Weights of a small image classifier: 195000 training examples.
Rows from block 6, named by matrix and row number. Rows with one number belong to one attention dimension. Each number is 500 + 25 x the weight over its row's rms, rounded and kept within 0 to 999. All counts start at 0. Numbers have three digits each.
# v: attention query, key and value (stacked) (model.blocks.6.attn.qkv.weight, 720x256, the v third), inputs 0-63
# proj: attention output (model.blocks.6.attn.proj.weight, 256x240, transposed), outputs 0-63
v.138:485492532540486544473538458515493508492471514510505525479471443473512493508470499512518498508452503488509455481527486481517531517509500448495506500525521525517498521502503513493491488532471501
v.139:482469545512514458468509528485501541483513526458524511512491452483480507480506506520453465507483497510479503481511487500521501476503506480506459489547519491477525535487479488539470493484536520
v.140:464506513505518477521502514493554533544484509503535503505501526506494490479485504464504498503537463533540501503503515530472498567502506519440489497530514511518498499494478549470545516488506508
v.141:503460493484552491528531471444476502580477544547531500524474529515487459518488489483512528494523477487506471500538518455476507488495501508502523503490529525484528536502477520499457577499511518
v.142:468530493481478488533500455529523472509514486495545469498494510503536480505559482525487519487499550515503476475520460489530479528511492481461504534465506471499517470487523519494498496460484491
v.143:507537489470482502487510512518575515453463469497493496469507510498505502518491503476527477415481492522486500478487488473515502540509456512509518504537490550513481495516459493470504537480440537
v.144:498524497518483492505481466537518535476463488491498499470489524494458491464518476483487497520503497449512504539581467500525495476454555513496469523470543492517492513492514496533506478466524517
v.145:501517452522542482501504533540482488502488521448529486502462511520465467515489480475522469462493452498549512515514477515494505543512508444469503508486478505511470546443515511537513533491500500
v.146:481546494486542512494487503472499572483513517497535569479509478476468525499573509474484522506540508478480512455532530559525510530470494505510487492511503452463531488454506478531544497506513543
v.147:515491523486535533497464495516516531509483501484438459510491458469488527496505510541483508519455470522480490530467504472501509477487465459506519495503507494512517526492508478461465554479496476
v.148:485481514494482528463482521505503535498531507518435453496514521453465489498551473513505471537487486464514469498513524561497494539507563528502520485506503540493491517479492452469522489457533491
v.149:511478508486494508484462493475503490525542544479528517509505488490482511549512517416524485490527506477536491483546506486516512530537517570504471448522505525486455485505526504492536472491517499
v.150:449486479489503449486529518507489501519503456504452512493493506470493517513521497478492514495500486496498497519482438484501461496511485516474540487510526501462522515531466474510521481516496497
v.151:520542537480506510473496480520501518515472519496500507487538502509503523523486521428525531530513469547539474497495461524466477475477505491499456556542523495475522502481463512556456483479527483
v.152:507476481488515539502536483490495475477462487527527502495495514523504495534464487475553494507530507517482480494486504488476474477469504514495474498510515528519509473494488483496520514448482503
v.153:509461472479514504499541461518503500471476486503500503478483476516481492505482471503513498509504545525506519481525528535504524543542490567498477505488466468490534530498518517508476511489528470
v.154:530506473526484493507488531490481538551497482507431445537502474492504539474516545500498498493504487517495490474498479543470480476482471530505485531493531492516498506445540524464515481478469481
v.155:514509538453481494509546523485489479480486463520516469513531501535504490517485508488502480496476500513497483500493513528540508524534487516497509533477507492533501456498500505545464488492494528
v.156:475498546525442461500492545477448487483495484517485503463531532500507504477517472503537509514534495485459457512507489510487475489465495501463475499435518502551489484508493530493517495511514481
v.157:516490503519492501482518495527505499500494499532472518449475508502485533514514465472500491482477521478482486513518504502499498506506521466499530479522478463542455512533483471460519451499503450
v.158:516481471476479528489543526551505460477503512512511527519529488536475503486473471490543563512522535520518511490474514495475517487472514462503509517515484489490497544522476495477487440532512503
proj.138:499509494501490455490474460512520472514483524497486501501521529477457542502538520494509515451514499501511500539450513527514443465578520478494502484494488531456481505506482470492470504478490465
proj.139:531513466475510500513527456507497494505468449496495492476530510464510498492507481458534492547529497516478496514455503449524476504572481510487530528498506538476495520511524525477493529460518479
proj.140:477506522500481484511509517468486527520482474473491485529528522544517490510474507499507517514511532469518500494530461495473514519474505470548504465463543496499489543507514506476521491487505496
proj.141:484523515507505477504528536526535466508477559489533485515473515470492512528514454523490450501434498509542496510526466466512522497518525487506516485538445539531488493536534485476518483508481463
proj.142:516487511510495461503552476527476518511522547482503493510517495497459493499449505524421531478545499501479498464492475531492511488483499487521510467510527549466485521486517457448548460500502497
proj.143:482503495475478523494507496458505538521508502518468480520476487534536522498508489489498545490503521524531502479484505500501483470484503484541552483509495461505478492511502483504464514488471518
proj.144:487427481462533464491531521484520526506512466503514550484498506522468478464515553509463470539532504482542511498499492493519493511477471503484511519497463522510470540497534509528478491516513493
proj.145:472488469518501468513523458495504524490480492442499500472546496502495444521519494490500464524498475499488501491509464481513480531515494516499475508494458443480473516517559475497518534518534521
proj.146:485486503508508494456500524517454501525542488535494504504464479533504500513486538467523508475477461473469496546475506552488481536484461524470490481506524499511493519525522499472553477495529508
proj.147:463491495483490493498471473449517512550530518530487522547478518573501490506495463473508543497521496509534471492458516521519523500501482513505478549571475462483499492484507510469498479453516497
proj.148:479508483473494485490512464422494528475504490472524516496482476514525475520526506507535475475480532514489502508513494516473495478512507448496503505492481446502516456478504530484503532518522549
proj.149:541525510471512521511522515487439467482517463502522503488532481499490478516466511504526526503486501486475504512528491514512495528477480487492495470487509519534479526487521482505492482514504457
proj.150:519498505486503523464483500514514504528497479506542506503531531511527541501537465473499503506467528494525547522497502510511494487464526517515472511498507506508507501485478518491523480512514496
proj.151:502466478466525510510513479481556517527534497457472504459494503511496461521511509483494538515474535469501558539517498506479527531512541490521494517481528531497503469517524483461494491491471498
proj.152:483461529513517493525492460538511517491519467507529464491483503471484482479486511465488544499507549456501466482493494545523454493505531461528504526498526541547519502491501484493498510466497529
proj.153:472483515485523483505517512484442518486488477472517506537497485509500543489521475472487470516504516484510501541498497468522477499468460517487490522478490517485524456498495488495481506486480516
proj.154:504486507495492491548488518456534501495465565510460512464541506556487500520479495514464463475560539513506480533504515472549494479530442522483529478531507511472517485488508507453501530470510530
proj.155:481488476477507472476472525477455505498511545503475454521462513499498511500492508487500457483490484474482522479487471457450491502492478555551477484487527526533516527497514514505447493515461503
proj.156:491540469512523455550499529541523512510486502496502475474541495479574460450485548518498480514464523513473477501504477534509510481515527506498537464505513527513494488522511537526493487512472500
proj.157:491483448507493543512494510494525506527519479491480506500531481527519470514469488494514531511490488506494473555484553531510496489509458506495520535545475482486504515488468542481506507516487520
proj.158:463446461453496510477504453530508500488511522494532480524499478505527493496484445499498481524468492517493518490448494515500528455519516485531487495540479549494524456484491509522510511532479496